python train.py --model="masked image model" --dataset="analogue clock faces" --train_examples=195000 --image_size=64 --crop_scale_min=1 --horizontal_flip=false --translate=0.12 --method="simmim" --mask_ratio=0.75 --loss="l1" --arch="convnext" --isotropic=false --norm="rmsnorm" --hidden_act="gelu" --mlp_ratio=2 --layer_scale_init=0.1 --inner_norm=false --moe="top_k" --num_experts=32 --moe_every=2 --expert_mlp_ratio=0.5 --experts_per_token=1 --shared_expert=false --patch_size=[4, 4] --conv_stem=false --depths=[8, 8] --widths=[64, 128] --kernel_size=3 --residual_init="scaled_by_depth" --optimizer="soap" --beta2=0.99 --learning_rate=0.0021 --beta1=0.9 --shampoo_beta=0.99 --eps=1e-08 --precondition_frequency=20 --max_precond_dim=1024 --one_sided=false --adamw_lr_other_params=0.0015 --max_grad_norm=0.5 --ema_decay=0.999 --max_steps=20400 --batch_size=64 --epochs=6.7 --lr_schedule="cosine" --final_lr_fraction=0.05 --warmup_steps=1020 --weight_decay=0.04 --adamw_weight_decay_other_params=0.01
Rows from block 9 of a small masked image model, named by matrix and row number. Rows with one number within an expert belong to one neuron, the router's apart. Each number is 500 + 25 x the weight over its row's rms, rounded and kept within 0 to 999. All counts start at 0. Numbers have three digits each.
Before each expert's rows are labels from the 100 images, of 14976, where the router gives the expert most weight on average: "top examples" is what is common among them. Only what is clearly more common there than usual is listed. The data: analogue clock faces.
# router: router (model.blocks.9.mlp.router.weight, 32x128, trained with AdamW), inputs 0-25
# up: expert up (model.blocks.9.mlp.up, 32x64x128), inputs 0-25
# down: expert down (model.blocks.9.mlp.down, 32x128x64, transposed), outputs 0-25

# expert 31
top examples: square case
router.31:494533473515469497531478497524501492484509510483541480491517500411498531528475
up.0:486508507518460501519471478538472497501478512478510488539478499568490501486501
down.0:506498512487536519508488535527526491518490493545468482526479504584449505461503
up.1:534529534550474485489494528479509457500478536501474491530506506531540532475491
down.1:493487476518506480483524484513514479486514469477465541516501469533493528485494
up.2:505511500492544481495490514500541518471443486510520478510506502454489498506523
down.2:512482499490500554500507479478490537516478528496469522498459510533481496504506
up.3:452480467471515528518519524439453479519501486550522476444489489525502504472501
down.3:531524436461464457507500505517532515515481523493481504474519478490499498558476

# expert 13
top examples: square case
router.13:494524491521473508526503467518519508470511496476507507510471505471496457493490
up.0:466511495506458488484522493517456520454465548467515500529492505493526485493521
down.0:512526520475516505495494472539520553542509485524478490496485481503535468545511
up.1:452433508536498486519524484518475503489538516501502450519452494472468511457489
down.1:527494506482487495530549528493505500516492514508472503493441503449539489491530
up.2:529516464512498467481490485503500503465483505494491509524474514549474523490501
down.2:524507487506471517479528517516515499477494527529487517466472493475499490480519
up.3:527468526533519471462513485469523458495506518567484462494500498508477545505493
down.3:462478473492505517462449469460494537510491503470529473531526506523512538514463

# expert 15
top examples: square case
router.15:467463461538486495489543504490491498500505476476507515542525532507510482546515
up.0:454509535461530490508491480486479541448506484512486532494508479553471471503514
down.0:518464507467519483531493532498490517520516507470530462469493498500484470455520
up.1:451527469452516483527473499529506496537494524472475504491499507482495469533504
down.1:493504465470523493539485497505515501520512507487528486504495500488511501533477
up.2:481465460507493531514486497538499488491510519541451534507500519516500478511519
down.2:480532523504479490460511474455559503507478493526539490494510500500495497521492
up.3:499556542473515553494465534526498497484476492465502468466483474538526507499511
down.3:469509508444511461469481517515509484471496517507484490468458521494489452515474

# expert 23
top examples: square case
router.23:489465490468526508488539450533493482502483441509518520533501495492534514524505
up.0:482513555510514525513557516481483507523478474510524490491497473500561511511518
down.0:525469448495466504498478508502436516526509485489518496521462536472497498503506
up.1:491485505481520475483478508505473482474448532482513482514470516496488482471468
down.1:471483472501526511459530471478529525537474524473507472491509511459546514506486
up.2:472500496513503510554500486447500477482479494533543499522535495506527528518514
down.2:491510474523505489565458501419510532499526504511517528479499488477482482506492
up.3:507516480538510510548479501512505510510476496527527487516533452508519513527534
down.3:545470507499505493544493504466491499529541495503522515476480527510512493474502

# expert 27
top examples: dark face
router.27:502516484484507508495510524515494465527490501494523500475522523500453518526476
up.0:466511517520505504493486468543515498489478559538516528491543498493483512536483
down.0:472529463545477488534482523482497449489530507476474452509518460524528532502506
up.1:484502506467524494540472498576491491482503509569502499480550527505532516535500
down.1:513509519459503513540509537514508516481484551515518438528449494520509516498535
up.2:485495509539515509487493461501453479522512469502463523514471536532424560517549
down.2:490465549510522487522479496498506473494503526522470539506492458510507531482511
up.3:501475521469463539480507470483492505553499536502502472476516506483471480464475
down.3:482460473410495497506527465483516496521509457514486470497507469467500527496509

# expert 10
top examples: dark face
router.10:498506493472546511486490520490496510523500559507511521520506533506496487534520
up.0:489465461502525486490508478526461504516475502472521483500520512535516456500527
down.0:472497501468455532519532502498484544557487481479533505501468507498536503484498
up.1:466491541424513496489498522518478509529493509461495536487484520546457525488515
down.1:471506455451509541495495510530458528542513509507467480482511453497503503508540
up.2:504414482481475458524535497483491487506502519541495489528515525470507523493468
down.2:503474511517541544501483487470500509493564503493511508493464487488512492479471
up.3:572501508456556517460506524475489509469505523509501471497476468554506510470519
down.3:494489525467502469472475491470510494514505514514536519485472525524534460536471

# expert 7
top examples: dark face
router.7:496568499515463519519462511491490500516494491510520472491516510501510495517497
up.0:510503482434469495488470475487479495514490520470516559420450497534538497511467
down.0:467484501534482543493510487538473455478489511554459515468527503498485509504481
up.1:501496499521529461543483497471489509483476495523448515469503507496544540514526
down.1:515504529492531499521502504533489487502517476507463491495561528536478544534452
up.2:508478515475478491555487457498476518476505498550491501517486508497518448502544
down.2:519497477472512484511512534483514540521493524521478451472436519485477496489505
up.3:518470546511528488525481533505509539501472474508527508487518516514473500445486
down.3:507524475478457530475526486517496499471513529496508502475491483491493465508531

# expert 22
top examples: square case
router.22:496495496456498484458538523493486530495500522475524525515517499518488528506531
up.0:466503525460501564498496482509476480530506519522521540459491483509507507499503
down.0:500454533474525493457532559549486468515519504456477493536480492490488478520513
up.1:482499512488486492475509525457523503453501516501508538505511487480513478522513
down.1:500515515532487539498457536447499477500522556516493518519493482496478507486496
up.2:500525488477478493485513478515464515534468512522498544495530494524408544483524
down.2:496494505477503499514465470508483497500491497507549509499509465547504482497535
up.3:487508497510482526489525511497477509523519478514487465554529494484509510489498
down.3:508475511538483440513503505476518511583528496517492507528554521479514509458521

# expert 21
top examples: square case
router.21:537456513474451512527531464479523574497471527488513467501504531452506491501532
up.0:464509541498469541506536549495520531506487521521518494518549473473486487504490
down.0:493493557500507511485477492478487519518482497488493510460523499502493537481530
up.1:504513509488512534494531505483558568476534499463494495490520514517498500521454
down.1:486556539499500487502436489520478409491497511554465535497490500472538512483510
up.2:470483514459499492483491481515497495544510518524491477504528503492521502503505
down.2:520509518487503506482500481475511558483521469545544485514479486553466518462457
up.3:522526481511468490494487504464496518552440518466498496522585514565532523477478
down.3:515487532490469508484499514477483455501493465555469509525497517506503556477510

# expert 12
top examples: square case
router.12:507520468547492487525502506446485467499522544502513503527518509523485480483485
up.0:545529512503502463515540533496471495469496506534518470512491501482475507494513
down.0:495509479506508462461488461475470448477516464515536549472467478531496521501541
up.1:504515509489488477462496508505437453501510478511475504508506521516498508496494
down.1:465494480490526516475498464558485521545481542516518515488488481482439488515520
up.2:537465481513503478533531502511521495484511508504532528504515460505520454506493
down.2:489545467532502525514490488501487508511471534472498470523533563517532502529482
up.3:504509484556479491484463557510491507479500499493517476520486511514579527544492
down.3:476499481482478505492536508510460534538537518491495518482502458478526456542518

# expert 30
top examples: dark face; square case
router.30:502515489498502543493500505466509456509502481504492498464498430487515521515509
up.0:508483509537479492473511490489517438559487528508513496499460457533493476474533
down.0:493480503543510473520502501492511494494499498534483503457506588519499473503474
up.1:500498480496502513520515499500470447467467505525518509501477568536526505460516
down.1:542492504480470503523508487469448473485550455494514475513514456487509505488526
up.2:519501499467519512509508469509482574465486500503478495519500450516516528537479
down.2:519500512499515525517514505474495533526490523514494489522489532484533550473440
up.3:483466507498534491565499516510493499471483498523514467425516473496507522518536
down.3:510467430506504550462501509522569502529509507443515489499478520529532524487471

# expert 20
top examples: dark face; square case
router.20:491496527491500478522527526503493453529490522512471466488498453477539483505507
up.0:522531509520535492498554503470532473495465491495486511478507489470505488496527
down.0:543486511537492475499494532475529498488511500499497471527515516494501537463526
up.1:551509489462482484527478490492467520493519515494463525496520517503514556529505
down.1:484512506481504522501485505530460546534476506510431497487502537514516514516488
up.2:467519502454475521453524513478512525478472493482518472531471505483466526511543
down.2:523496503513532482478481487472518540483503505484555459451503509492492515500475
up.3:497517518476492516527508500515554503530511513516474471512515458563530532502461
down.3:513513500491517491509473557494515512500483503477466466477471496471526509519477

# expert 8
top examples: square case
router.8:526534523504472501533481526536499487509561502475512522488464497494524503520497
up.0:515479498485486517484499508502535511494508522493512517460556493503524469498497
down.0:518494513476481535472461514457462530448475482508498496496509491537517512490492
up.1:543474477468502481503484545474558505504496499518527541486521492536496526515502
down.1:519516467453479480514477507493526480508564493502527548474513491478464492497491
up.2:521482473497493526535478474496490501520515525444481471529471512498488528528479
down.2:520487499522506470516531533440487508493544468475475497498423466506513517511522
up.3:508508515535511515496498466432508519484509523513520557483511498479509438503484
down.3:485452530508502485532481523514465524524517460510514473530492477484569515497509

# expert 19
top examples: dark face
router.19:494517492498495463501480502506511469482505460550502514500496496527474494505501
up.0:539522519475460510507469482535543503499499490527474497481493484495507462504474
down.0:497498450517472489475535491544519490506510557512501512445539520466501484536494
up.1:499513496500528500484508516511503515528514565496519508542506530457461507502513
down.1:494548479495509442461515532522493478513521454481544514522491518505483500520491
up.2:519485539484537530497491523532492518521490512429526503504509541502505508536521
down.2:538502512497495478495507521535467511520491540497515527525504539499474531506505
up.3:513506506460466501521538485485525491473478501417520508502496524539493485515536
down.3:502525499477454485506520495479493511465481479486524522476486495476527498492524

# expert 25
top examples: square case
router.25:504497501514492504503540496479502454517522489527448452479489519450517483459483
up.0:523489519499529499522551501439473452507494512469472526498480449497539474514489
down.0:535510526473471520529523434492513484492520524489491493499505564533474479496532
up.1:492470512525523460478463521443504527519509521500478490492505506469489531481523
down.1:518480567547526537497501468511483531512501488531516487513501548497482519463497
up.2:407529502481486493501465472469484513491471504489536501521519493504529483488464
down.2:415522513482547477503513529502484522496545485480516485552508507469495520537455
up.3:480502488476494505504447495518536503526539553519465538498499447521479487492415
down.3:524473511458497502475457505424536512477506503492463505472492489517509516521490

# expert 4
top examples: dark face; square case
router.4:480551499521487519518536482535513506491480488511504490502475519505507468494506
up.0:514514504463552520480489489502538488590526497534466455523508500504491509536466
down.0:494501479466500559489436502463510538502556511520515517482484497504514507537476
up.1:495462546523496519521516522522500489534512453500487496527484507527496518499560
down.1:455467477551491502511480468543489503538507487519491475497468458496478482480507
up.2:543523484498488532465541506475534472514531535445533521466461501516519473470485
down.2:494548521518492468544502523481431511514498478520502468508504515523473532519464
up.3:538455503479503471445497506505466513473473511492520499510497523507492512475525
down.3:491490492502469523533475492478509486542479494477438467520469513528497489506489